{
  "text_encoder_norm": "layernorm",
  "text_encoder_norm_position": "pre",
  "text_encoder_positions": "rope",
  "norm": "groupnorm",
  "pixel_unshuffle": 2,
  "lr": 0.0013,
  "grad_clip": 5.0,
  "batch_size": 512,
  "epochs": 41.0
}
Rows from block 2 of the text encoder of a small text-conditioned image diffusion model, named by matrix and row number. Rows with one number belong to one neuron. Each number is 128 + 24 x the weight over its row's rms, rounded and kept within 0 to 255. All counts start at 0. Numbers have three digits each.
Before each neuron's rows are labels from the 100 texts, of 14848, where the neuron reaches its highest value: "fires on" is the input token at the peak. Only what is clearly more common there than usual is listed. The data: made-up waving flags.
# fc1: MLP up (text_encoder.blocks.2.mlp.fc1.weight, 768x192), inputs 96-191
# fc2: MLP down (text_encoder.blocks.2.mlp.fc2.weight, 192x768, transposed), outputs 96-191

fires on: "split"
fc1.57:185161128059204128077128128167128128083128128128128128128128160128128128040161128128128157128128128128128128128200128128128128128128128128128128128128128128128128128092128091077128128128078079128180128128128128128128128128128128128128066128128128080128128128128128128081128128128128190128
fc2.57:128082128128128069128128128159069128128128128128128128128128128128128128170255128128128128128128128128128128128083167128128128128128086102128128128065128128128095225128128128128128128128128128128128128128128128128128128058128128128128128128128069128128093079128128171128128128128128128128

fires on: "ring"
fc1.496:128128162128128190171128128128179128079078128128128128128128128128128128128157128128128163184128128128166100128128128128159128165128171128128128128128128128128128085128128160128128128097161128154128128128128128128128128128174128163128152128098167128128128128128128051128128128128128091128
fc2.496:128128128128128128159128128085128171128128193187095128163128128128092128128018128160128128128096128128128128128128128128128171128128128128128128128128128167128053052128172128108128128128128178128128128128128084128128128128128128128128128128128128128128128081128128128128128074128128098128

fires on: "purple"; "black"; "a"
fc1.364:128128128128128128180197128128090128128128128189128099128128128128128128074128128128093097128128128128128128128170128128128128128128128159128128128128128128128128128128160128128128128128128128218128128128128128128092128128128128128128128128128128128092128128169128075128128128128164128128
fc2.364:128128128128128128072082128128128073128165203128128128128128075128128128128190157128128128128128128128128128128128128102090128128128128128128068128070099128128155128128103128128090128128128128128128128128128128073128093128128128128128128128128128184128128128128128128128075128173128106128

fires on: "three"
fc1.508:196128128081161128128062173128128159128055081128096128128128128128128128128128128128093128128128170128107128128189128128128128128128172096160128128128087178128060128128086177128128082128128194128128128128128179128128128128128086189081128175128128128128128128061128128128128128182128128184
fc2.508:128128128128128128128128178128128128128104128128128128128128128128096184128160128147128128128128099128128128128128128128128128128128128128128128128128128128099128095128128128128107158128066083128128128128073128128157128128070128128128128089128128128083128164128155155128128128166128164153

fires on: "ring"; "and"
fc1.310:128174173128128128128174128060171128128128128128170128101128084070128128128090128160161158128128128128128128128128128128128128128092203173128090128128128128168128128128128128174128128128215128173128128128162128128128098128128069158128128172128128128075128128128171128128128128128128128128
fc2.310:099128168128128128128128128094166128058128128102128128128128128128128091128102128128128128167128128128128187128102128161128128128128128128128128128064173128128128109128167128128128159128128193128128128128128102097128087128086128128128128128128128128128128128128128128128128073128128128128

fires on: "flag"; "stripes"
fc1.573:128128166128128100169082159128155128090093128128168128128104128128128128128088128089186128128180128128128128153128128128128128164128128128128128128128075169128128128128128128128160128128128128164128128128128155128092128128128087128093128128128128095128128128128128128128128128128128165153
fc2.573:098128105128128128108128128128166128128128128112128128078128128128128128128128173128079128105128112128174128128186128160157128164183128128128096159128128128084128099128128081162109128067110151167128128128159128128128128102128149104128081076128128179128128163128128128128128170161128206128

fires on: "yellow"; "and"; "brown"; "a"
fc1.537:128128128164195128091128128128099128128128128128128128155164091128169103091128077098162128128128174128128152101095181153128128089128128079083069128128128128128128128128128128082092128128090176149128128128128128128128092128128128128085128199181128128156113128128128096128128128198128176128
fc2.537:128128128128177128128093149128128128109128128128152128138128128189103128128128128128128128128128184148141156128128128173128141128093128128128128128128170128101094170128128177128128128128154128128096079128128128128128128093142079128162128170128128128128128128073084128144166128151128128128

fires on: "<end>"
fc1.533:099128128169175154128128128128128128128128183128161160128160128128128065060128128076128128109128176128128128128128128128128128080103128094128128128128128128150128128128097128170128128128128155161183108128128104128128080164128128128128128128128128128128172128128128054128128128128161084128
fc2.533:128158128178128128128168128128128086128128161128106144094106128159128128108128128169169128128128167128169164101128128128092128148078128053128128104128128128128128128128128168141128128128128088160128128145128128128128102158128128128128105128128173162069128141128128128128069128097094107128

fires on: "white"; "yellow"; "teal"
fc1.270:128128128128128128128128128128128128128128128128128128128128128128081073177128089128167179128128128128128128128128089128128128128128092128128128128128128170128093128077128128128175128156128128128128128128158128089128072128128128128128128128128128064057128128128128128083128128157128128128
fc2.270:128128128128128128128172205171128128128128083128149128128128128128128175128225128128128128128192128128077128128128128044128128128128128128128128128128191128128128174128160055082128077182128155094098128128128128128109128128096128128106128128161128128128128128128089128128128128128128128128

fires on: "and"
fc1.500:128170169086128128128167128128128176128128128128128128175128128128089099080128128128164128128128128128128128128128128128128128128085128096128089128080128200128128096083128128128128043128169128182128128128128175128092128128176084188174092128175128128082128128128095128128128128128128128128
fc2.500:128128170128128128128175128105178098128167128115128091128128128128128128128128039128128128128128128128198158128128128169128128128043128128128110128128128164128128128128128070128128128128128159157128167128128101128128128169190128147128128128128128128172128128128128128093128152151128128108

fires on: "hoist"
fc1.2:128128128098189128155155102128099128128128128094167154128161128128176128081128128128085128128128128095128128187128100147128128079128156128128098161128128128097079128128128128069101128128128128167174092128128128128128069074128128128128128099128128090128128128128185128099128128173128128128
fc2.2:148071128072128128155128128128172155128144128128128160101098093128165128081128128128128128128128128079128199128128128156182181128128128039128128128128128128173128128128128108180128088128128147128102163128128128178128110128128128128128128128128128128128128086084128128128128128128128180128

fires on: "hoist"; "flag"
fc1.532:128183182096190128175161128128128067128128128128128128128128128128128128128128177088128172128128128078128128128128128128128162128092191128128128155108128128128128072128128128128157128128128128168128128100128157128163101077166078160169128128128162099104128128128128177128128128128168128128
fc2.532:101128214156128128170165109128128128128145128128128128079128090128128128100128128128128128128128128128128128157128128128175165083128155128128156073128128128171128104128180128128128128128128128190128164059128190128128128080196103128128128128128154128093128157128128128128079128155102174128

fires on: "hoist"
fc1.51:128128128128179128169128128128168128128065128128069128096128128086128128128097067094087128156128128128128128184128128128158128128128176128128128128072128128070070128128128163128128128128128182128128128128128128128128128128128061182128128128128160128128128128128128128128128067128128128128
fc2.51:128128128128128159128128128085128128088128128098174166128128128042128128128059128095153128128128128189128128128187128128128128128075128128128128128128128128128128093128128176128128069128063071128198128051128128099128128144128128128128181128128128128128128128128128128128087087186128128128

fires on: "orange"; "a"
fc1.664:093128128128169128128128128128128128128098170128128128128172084200162076128070081089128128128128128128197090128128128176128155087128128128128128128088128128165128128098155176077079128128103128128092128128128128128128128128128073128074128128128128128128128070128128070128128128128128128128
fc2.664:174128083128088128128128128128128128128128128082128128128128215128128128128128083069168128152128128207128168128128128128128074128128119128128128128128128128128162128181128128128128128128128128128128128128128128128128128128128128128128128128128128128128128128128128190181150128168128128128

fires on: "ring"
fc1.249:128175128128079128128097128128170170128128128107128128128165128191128128128128153128095128128128148173128128128128150172128128128128128128153128103128128128152128128128084128182128105128161170128128128128128109128074128128128128128128128128169128147128103128128128128104103128128128128155
fc2.249:128128107128128128128128128091128128041128098175128150128128128128128128128128128128128094128128128128128128128150128177104128128128128166078128128128149128087128128128128128152128084145128128128128128128128128128128156128069128176128173149088086128174128128139091128128128128128128128162

fires on: ","; "and"; "ring"; "field"
fc1.529:128128128128128077183128128128128128176128128128128128055163128128128128128095128128181128128128128128128128128128128176128128128128128128128128128080128128128062093128159128153128128128128128128128128128128128128128128128072079128128128128128128128128128128166087098077128041128128102128
fc2.529:128128128128128128128128128128128128128084128128128179128197128128128128128128128128128128128128128128128128128059074128128128128036128128128128044128128068128128128128128128128128128128128128092128128167128128128128128128128192076128128128062128128128128128128128128128128128128128128128

fires on: "yellow"; "brown"; "orange"; "green"
fc1.347:128128128128128172128128128128128128092128128128128128128128128128220055128128128128128128128128175128128128169128105128128128073092128128128086202077128128097128128128128097128099128128128163181128128128186128128128128128128086128128128185128128077128128128089156158054128128128158128128
fc2.347:128128128128128128094090128128128128128128128190128128128128128183073128063188128128128128128128144128128128161128128064128128128128128111084128128071168128128128128128128128128128128128198128128187128128162088128128128128128128128128161128167128128128128128128021082153091128072128128128

fires on: "three"; "ring"
fc1.144:128128128128128076128171128089196128162128159100128128128128100128128128128078128128128168128088069128128128128128128169128128128179191128165128128128128128128128128128128128100128128128101128128128128128128198155128128128128128128128090128128184128159128167128128084128128075128128128152
fc2.144:128073163128128128128128159176128095143128128128128128191163090128052128128202105176092128128068151128128128128068128128128152128085168128092128128128128128104128128176128128128087128104128097169132128112128128081128128128190117152128128128128084094128128148128128128128128067128128151128

fires on: "ring"
fc1.509:080128173128128128185128096128128128077128080128128128166128083128128128128128093128128128128128128128128128152169128128181089083128128237128091128128168128128128128128128128174128128128128128161100089095128128128128128092128128128099086226128128188157128128128128128128128128128128128128
fc2.509:128109088128128195128106128128128128151128128148128128128128176128128113153177111128163128156161128103108166128128128128128155081128128065128128083149128128128098164070157108128141084128128128087128128128181128073173128128163087096086177128128128113128085081128095128128128128128184128128

fires on: "<end>"
fc1.223:128128202128173128128066128128128093079128128128162128128128128184128128082128087128128128128128128174128128172128170128128128128128128128128103128128128128128128128128062128094070128128128128128128128128199128128078090081128128128128128128128128128128128155128128128128128093173128151174
fc2.223:128128128147167128128080128128128128128159128068128128128128128208128102128142128128171162128128128128128128128095128191185162143057128073128128128128128128088128128103128174128128147128128128128128128128164128128128105128128128128162128151128128128093128128128168067128128128149128128128

fires on: "split"
fc1.241:128128128128128128128128128128128128128128182128128128128128128094128128077128128128128128128128128176128128128190128128159128128128128161128128128128180128128128178094128128128092128069128128174160128128128195128128128128128128155128102128128128128175128128128101128128128169094093128128
fc2.241:128128128128113128083128128163128128180128128109128159128128094128128176128200128128099128128169128128128143128128156091128128128128128128087128128098128128128128099128128081128128101152128159128128178164173074077128128128128128128128155128058128128128128128161128128101128128128179128128

fires on: "<end>"
fc1.668:128128128128178128128128128105128128087104128128166149083128082128128128128128128128128128163128182128128128128157128128128128058128128128128101128128128089128128128101128128128128128128128128128128128128128128145128128128128128128128066187128128065128128075103128077128147083225169128128
fc2.668:128095128058173128128128128128128128180128128128076128128128068197128128128128128128173128128128168128128193210128128128162128128128128071128184103128128128162128128128128128128128128128196128128128128108128128204128128128093128128128128156128128128128128093087128128128128128128128128128

fires on: "orange"; "yellow"; "brown"
fc1.765:128128128128175157128170128128128181185095196091128128166128093128128128128128090101128128128128155099149128128128158128128206128174128128128128128128128101089128128093178128128097128098128128179077128148128128128128050128128128128128128128164128128128128128128128128097128057128128128128
fc2.765:128128128128128128128128148084128100128128128128128128098102197153128128091169128128101128128128128128128182128128128098096076128128096048128099177128128128094173128128085128128128128128128128128128128128128128210128128174128128128185128128128128128128128128101128128128128183128128128128

fires on: "and"; "pink"; "field"; "white"
fc1.143:128128128128205128171106074128128128128128078070128128128128128128163128128108065128128128128059128128128100210128128128154128081067128128128128153128172128128128128128174128128128128148128099128128128128128128128128073128128128170128156128050128076128128128128128128096128067128128128128
fc2.143:128128099091148088128128082079191128128128128128176128112095128081128128128025128128128128128095128128128128095128097128128128108128128128089128128128128076159117110128166169169178128071107075146193128128128094128128128128128128128152128128128128128160128164096128155128128108128191128128

fires on: "split"
fc1.493:128128168128128128128056128128128171088128128128128128128128128128128128128128098128128128128163080128128128175128128128128171128173128204100128175128080128128128090086128128128128128179128128128128128151128128128081128128128128128087128173128128128128167080176128128091128128156092128128
fc2.493:128097164128128063128128082128128128128128128128068104128128128128128128155128128128128128128128128128094128128128164156128128128082128128160188128128128080090094128063187128080224128128128128096128128128128179180128128128067128128128128174128128128128128128128166128128128128128128128128

fires on: "yellow"; "a"; "orange"; "brown"
fc1.158:128128128128189128128128128128128128128128171128128102198128128128128128128101088166128128128057128128151128128185104128128128128097128128128128163128128128128128128128128128128128128128128128128128128128128128128128074128152128128128089159128075128143128128128149128128128128128128128157
fc2.158:184128128105090128128184128128128104154128128128084096128128128128170128128097128128102128128128128128128077101128149128128167128128128128128128128181128117074156128203128128039128128128128053160128128128128128128128128128188145128128128089128128128128128095166128128128157128102161128113

fires on: "orange"; "yellow"; "brown"
fc1.753:128128098128154128128128128128128128128077181128128128128128103128152090084101102128097128096128128128181128128128128128128186128204128128128128056128128128128128110067128128092128128128184101128199128128128182163128080128128128128128128128151128167128128169081128128128128102128128095179
fc2.753:151171097159128150092128128128128092128128146159128150172128128128128128157114128128066157128128087159128128128128128128128128128128158128128128196128163128068158091128128094128158170128128128128145128169128098128128128128087128116128128128128104128082128128128168176100128101075180081128

fires on: "ring"; "offset"
fc1.703:128128165098128128128128128086128128097072128128128128128128128163128083128128128128128128176175128083128065183128128173128128128128128128086128128088128128128151092154128128159128128128200128128128128128128128128128128128128071128128128128128167076128128057128128086089128084128128163128
fc2.703:107180128128128166128128149128128162128128128128128071029128151064128099128146169128128089128150128128089100089149128100128128128128109128128128151198128128128128128088128128128178128128128128128091151128128128128128128128128128128128128175094064088128128128128176128128128156128164153128

fires on: "flag"
fc1.676:128128128128128128181128128128128128092087128128128105128128128128168128181128128128128128128128128128163128164128081128103128128128128170128128175073128128105072128128128128128128128162128128199128128128157128128087128103128128157128128179162152128111128106128128128128128077128128128128
fc2.676:128128128128128128128128128214075128128128128128128128128128128128128128128255128160128128128128089128128128128098128058070128128128128128085128128128128128091128218128128072128128128128128128128128128128128128128128128128092128128128128128128128128128128169128128128128128128128128128128

fires on: "split"; "red"
fc1.140:179157167128204128128128108128128087128091128094166128128128128064128128128154128177068128128128128128128128128128128128179181128128128177128091180128128128128128128128128128128128128128097128128128094060082163128128128128159128128154128128088128128128128077128128160128128128179096128128
fc2.140:128128158128128128128128128128075128128079128128128101128128128128087158185198128128155128090128128149109128128128128128128175128128128167128128128169128128056128182128128128128128128128128128128078128171128128128083128128202128155128128128128030092128072128157128185128128128128158128128

fires on: "a"; "and"
fc1.643:096128174128128128096088128128105128161128100095128128128084128128108090128089128096128128128128128128128128128095091128128128128088128128128128128108096128182128128128076128199128128128159128128128096128172128128045128097188128152128128074105179128128128128168128105166090128128128128128
fc2.643:081128128128128087145114128128128205146092128128128128155102089128128168093109154099128089128128128113128128092128128128128128128128128128128128143128170128166128128128128128128128128128069097128065128128128108128128128128128108168182128128096128128128077087155128162128170183128128180128

fires on: "flag"
fc1.745:163128128128128128128128128128101144097128112128128128128184128128163101128142096168128163128128128105149065128105128116108159128112128142128106128076066128128106143128128128105100101147151128186128128128128128128128128128128128150146128128128110107128128128099128080092092099128128128128
fc2.745:148105128128128128128100128222059128128128128128128128128128128128128128128255128128128128128128128128171085128128128072068128128128128128128128101092128128128128222128128053128128128128170128128128128128128128128128128128128090128128128128128093128128128128128128128128128128128128128128

fires on: "yellow"; "brown"; "green"
fc1.168:128128159128164099128159087090128165154110164128128128156128104153157128128128086128182128128108128089074088198128128155160128094128128128128128128128128153128128128128188128128128095128128128128128096128163151128128102128128094156128128128160153128128102088128059128128128128128128128128
fc2.168:157175128154170128128128128091128128128100128128074128128128159128164169128053100154128128128128128128157128064128112128128128128128128056090128183128146128128128128128128128128201128087175128128128128128153075162128128128154128128128128128106128128128135128146128128149152128101128071128

fires on: ","; "upright"
fc1.403:128128128062128128128128128053128128128086128128128128128128128128128198157128128164128128181077128128083072128194128128128128128128166128128128128128128128128075076092128182048128128128128128128128128128128128128128128128128084128128128128073128128128128090128128128088128128128128128128
fc2.403:128196128128128128128128128128073128128128128128128178083128128181128098128128163128128128177186128094128075128128128073128096145128128081182128111128128128176128128103128128159128128164128096128128128128128153128128128128128128128181128085128128128128184128128165128128128128128128128128

fires on: "<end>"; "at"; "rhombus"
fc1.708:128128128128128128128128128093128128128128128128199128165128128075163128128128128163104128102061128092160128128210156128128128128128107128128128128157128064128128128128128128128038161128161128100128128061090128128128128128128128128128128090128128128128128093128174128128128128198128128128
fc2.708:128128128092128128128128128160128156128153103128128128128128128151128151128188100201128128128128128128128186128170128094099128128128128128088174128128128128128193190173128128128128128128128128128128128128128128082040128128128195128051128128128079128128128128178221128151128128128128128099

fires on: ","; "upright"
fc1.579:128128128128162128163128128128128158128128060128128128071128128128128128128128128128193128128187169128128128128128128128128128128128128128128128128085128128128128128128128128180128040183128128128128128077128128128128068128128081128128128128128128128077128089078128128076173084128128128128
fc2.579:128128096128128128128128128128172128078128128128128084154128174096128128128072128128160128092128128128128128128128155128128168128128128128128091128191087049089128098128128128098128077168128128128128156163128086128128128210174185128075128101128128128128128128128063128128128192128128128128

fires on: "white"; "pink"; "orange"; "yellow"
fc1.371:180128128128179128128128128128128128128128061182128080128128128064168081128128128128128128128128128128128128128128070128128179128128128128128128128128085128087085128128128128128128128128128087128184128094177128128128128087128128128128128128128128128058128128128170128128080128128128128128
fc2.371:128128128128128128128128128212128084128128128128128128128128128128128128128255128128128128128128128128128128128128128076054128128128128128128128128072128128128128188128128128128128168128128128076128128128128191098128128128128128128128128128128128128128128128128128128128128128128128128128

fires on: "flag"
fc1.90:165128073128128128128128128128128128128128107171128128128157128128128128128128128185068128128159128128180084128128128128128156128128128128095128128097128128128128128128128128128128128180202146198128128128128128150128128128128104128128128128128128101128128128128181128128092128093178153128
fc2.90:128104128128128128178128128197091128128128128128128128128128165128128128128230128183128128167128085128128056077128128128046128128128128128080128128100128128128128184128128073128128174128128128128128128128128128128128128128089128128128128128128128128128128128128128128128128128128128128128

fires on: "ring"
fc1.230:128128128175099128162076128128128128084128128128128128128175128168128128128128128095128128128128128128172128178128128128128128128128159128128092128077128128128162128174128128165128128128128128128128080128128128128128128128182128159128067128128160128156128128128045078091128091128128095161
fc2.230:128072098128128128086128171165128103128128128165128152091128128128128128128193128185128128155165128128100187128128128128082152137166068128128128128160128128128128168093128066128128099183128128069102128128128128128128128128128154060094128090149128128079128128072161186107128128128128142128

fires on: "white"; "and"; "field"; "yellow"
fc1.517:169178128128176128155128072085172128128128128128128166128128128196128128087128073074128128128128128128128086128128090128128128128128128128128128128096128128164088128168128157128128128162128128160128128064128128161175128128128128128128128128128128128128148128128097128128186128128128092128
fc2.517:128128176079141128068146128128128128128100128128128128128128088093092128128079068128170128128128159128128128106205128149128128128070128049128128190128128128128128078128128128128128128128128128128128128128091162128146109128128128128128089128128128128128128149074128154128128128179128128128

fires on: "three"
fc1.614:128128128128128128148166190128095128128128128128128128128064128128128128128128128075128128128128182089073128128128043154128128128128128099128128159128083181128128093182128128128128094128128160128128094128128189128128096084128095179128128169096128157128171128081181087128128128128128128128
fc2.614:158128128128128128128128197128065192128128128128128128128128128172128128077061105128128128128094128128128128128189128128128128128096128079084128128128128128128094128128128128145128128079128069128128074128128068069128100128128128128128174128128128128128128128128128128128128128128128162128

fires on: "split"; "many"
fc1.299:161128128128173157128092128128128083088104128128128128128128157128128128096128128177074128093128105164128105128128128128128128128128128171128078128128128128128128128063128128082128090153128193158128091095080128128128128128152093167128173150128128128157128128095128096128054128194128084178
fc2.299:092128128128097161128128128143128184156128159128166108128128128100058128128150128084128112128128128128111128095128128128128128128155128128128173128128128128128128092156149106163128148128112050128128184174128108128107128128128104101128128107103128097128128128165128190128170128111142164093

fires on: "a"
fc1.382:186128128128227128128187155128128128128099128128128154128128128128171098128128096128128128072128128128095128128128128153128128128128128061128084161093128128100128128128061128128128095164128089128128128128128128128128128163166128101128128128128128128128128099128128174085087073187128174128
fc2.382:128069128128128128128058128179128128128073128171080128128128128128128128128161094128128091128128128128128128128128128128128177102128128128128128202128128128128128176128128128128079128158128128128128128128128128128128128128128128128128128128128128128174128072128128128185128128067075128128

fires on: "three"
fc1.3:128128186128128128175128128128192128128091128128128128128128128128128128128128128128087163128128128128128128128128128160100128128184128128128088128128128154128154080160128128128128169171090151160065128128095207128181128106073128128128128128128179079128159128054081089128128078128128128128
fc2.3:109094128128128165154128128151161098128128128128128169157128128128128128128128128149128128128128128079157094084158128128128128104128156157128128162128086128099128102128128157128079128095088202177128128128097128093181128128128128128128128128171128065174128128128147159177128128205128153164

fires on: "split"; "many"; "pink"
fc1.550:188128128160161098128128128100128166101128128081128128128171128063206075128128081128128128128128128128128164091128083128128166128128128128128128150128128128128128128082128128090128128128128128128128128128128128128128128128128102128128128157128128096128128159091128174100161128160128128166
fc2.550:128128158128154128174128173128128100128128128128128100128128128128128159128210102170128128079128128139082063128128171128128186150128128128128128128166128128128086206128128104086128128166078128128080128128128128128128128085128128166128128180128128128066037128128128128155128128128128128128

fires on: "yellow"; "flag"
fc1.652:166128128128128128128128128128094176128128128162150128128169128100183128184166128099066128128128128128128128128128068128128128128128128128128162128128090128128075128080128087128074079161128128128128128053202128128128170062128128128128128128128075128072087128128128128128128128164160128128
fc2.652:128128128128128128128128128181087062128128128128128128128128128128128128128255128128128128128128128128128186128128128076128128128128128128128128128128128128128128200128128069128128128164128128174128128128128128128128128128128202128128128059128128128128128128172128128128128128128128128128

fires on: "yellow"; "teal"; "orange"; "green"
fc1.63:128128128128201128154128158128128152094086128072098128128161128128128089128128128076128174094096090128128128157128159128128128128128128128128128180128077128128128128088103128098128128128177156128170128128096128128154076128128098128128128128160128082128128128085160128128128099161128153128
fc2.63:128128128128128128166128128128128157162165128128159128091108128128156171128161128173109065104183207070128106128128128128128158128128128128153158128128128128128098168128128082128078128128128155128128128128128148147174153128128128177128144128128128128128128128116128098128128128128128128128

fires on: "three"; "hoist"
fc1.463:128177128128098101128128156128161128128097128111152128128128128128185128106105158168101128128128084111128096128172098153128172128128128128154108128128128183082128093128128153099102128128128128128157109128088179128180128092128083183147105128159152128128128093083166112128128071128128201151
fc2.463:113109128109101128128128128128128105128128128082128128128128128128154128100142147128098180109079128081128128128172128128128128151128128109145128128128128177091128128128128128158128128101066128157128128128072142128128093128128128153170128128128128112128096128128156152128128085188128185128

fires on: "flag"
fc1.87:180158175128128128148128172077128128080128128128101128128162128128128128128128128128128185128128128128185082128098128182128167128128128128128066164084128128164128095128128184128128128128086179196084128128128166128128128085155085128128128128128128128128128161128128128104090099128128128128
fc2.87:128128194128128128128128098072185128128156128128128128128128090128128093128018128128067128105128128077167128173128128158196128128110128128128128128128128128128178069128128162128128128128128174216128128128128128155128128072164128128128128128128159128128095128128128128128128128128128128128

fires on: ","; "a"; "orange"
fc1.370:128128128078128128128128128128128128128128128128128128128128128128128128128128128198128128128128128128201070128204128177128061128128128184128128128083128128059128128067180128128079128128128128128128085128128128128128128128128070128128128205128176128099128128128128128128128193128128128128
fc2.370:128188128128128128178128070097128128128128128128128128128128173128128128128022128096128128128128128128187128128163128128163092184128089128128128128128128128128128062128128128128128128128128128128158128128128090063128128174128128099128096128128050128073128128128128128186128128128128128128

fires on: "flag"; "<end>"
fc1.727:176128128128092128159128088128128128043128128128154128128128128128128096128128156174089181169172128081158078128128128128128128128128128128128128128128128068128128128128128128128128128172128150165164128128128128128128128128128128177128128128090069128128128128105128128128064075079161128128
fc2.727:128128128128128128171128128183128159128128067128128128128128128128163086128224128128128128128128128128128070092128128089071064128128128162128085128104128128128128128128128082128128128128128071128128128091172099128128128128128064128128158128128128128128096128102128128128128128128128128128

fires on: "a"; "crescent"; "ring"
fc1.58:128128128128128170128128128102128128128128103128128128105188128161128128128128098128052128128128128128157091128128128162128211128128128128128128096102073128128128090072128128128128128128128128128169128189128184128128128153128103128170088128128156128128128128087128087128128095128128128169
fc2.58:202188128128128150128128179092128090128128173128128128128128128128128128128078128128077098045128128128128107128098128128081128128128128128128128128128128128128128128202128160106128128128173128128128128128062128128104128146061191128128128128128128128128128128128128169102128092073128128128

fires on: ","; "ring"
fc1.616:128193128128128128155128128128128128083128128128110128102128128155128128128093076077128128157128160155128078168097128128128128128128128128163092162128128128128128068128128168128152128128128156128128128128095152128172128091128063128128128128056149086063128102128128087128128128128128128128
fc2.616:128128128128128128128128173148128092090080089151128118128104128110087128128128091085128103128179128128128103128128128128128108171082128128128128128128128128088128128151169145175105149092106108159153128110045128082197092082128128128128099128128128091128109161128107128147149128148128148128

fires on: "<end>"; "cross"; "circle"
fc1.689:161128128096159128128164128159128128096128090128162191128162128158128092128128128101128162063168128128128128128128128128128128128128128128100128164128128163128128156099128128128176128166128128128128128128128101128128128043128128128128065157128128128099200128128087128096128128152155128098
fc2.689:072106128128128099073128172128128128128128128128108085128074128128128145164182128150175086128128128139128177155128128095156128148128106128128188128142165128128082161169128148092128128158128128128128128128128155138109160168104153128128167128149128128128077128108128100197128128146111103164

fires on: "orange"
fc1.171:063128128128128173128128128128084128128128128128128128128128089195128128128128128080128128128128092128128128128128128128128089128128128128164128073128081128128178128184194128128093188128089128128128128128128158128161128128128128128186128128128174128162179128128083074128128128128128128128
fc2.171:108128153174111128128128087128128128128046128128128092128159090165128128128128086128128128162128085128170158153128157156128128108128153146128128128128168093128174128128157149194128128128072128128128128160088128128128128128095128128104128128128128105128104106128128128102128128128128090177

fires on: ","
fc1.124:128128128172076128128128128128128128128128128128128128128157128168128084170128128128128146128128128128128128128128128128128128128128128165128128128128085128128089075128086128145128044128185182128128128128128128128062128101128069128128128158128160128128104128128159128128128098128128128128
fc2.124:128128063128128128128128128043128128021128176128128128128128128128128128128059128128128128128128128128128128128128128163128128128128128198080128128128128128128128128128128128128128128128128128128128128128128128128128128128128128128128128186128128128128128128128128128128128128128128128128

fires on: "<end>"; "flag"; "horizontal"
fc1.210:128128128128128128150080128128128128097096128128144128143128128128128098128128128128093168128165128128156065128150128128128172128128128128128128128095087128092128128128128089128128078128178154128128128093155128128100128084093128163128160128086094091128128128128128104128079092128128091150
fc2.210:128128128128128128128128128218092128128128128128128128128128128128163128128255128128128128128128128128168101128128128074072073128128128128128128128066102128128128213128128064128128128128158128128159128128128128128128128128128128128128128128128081128128128157128128128128128128128128128128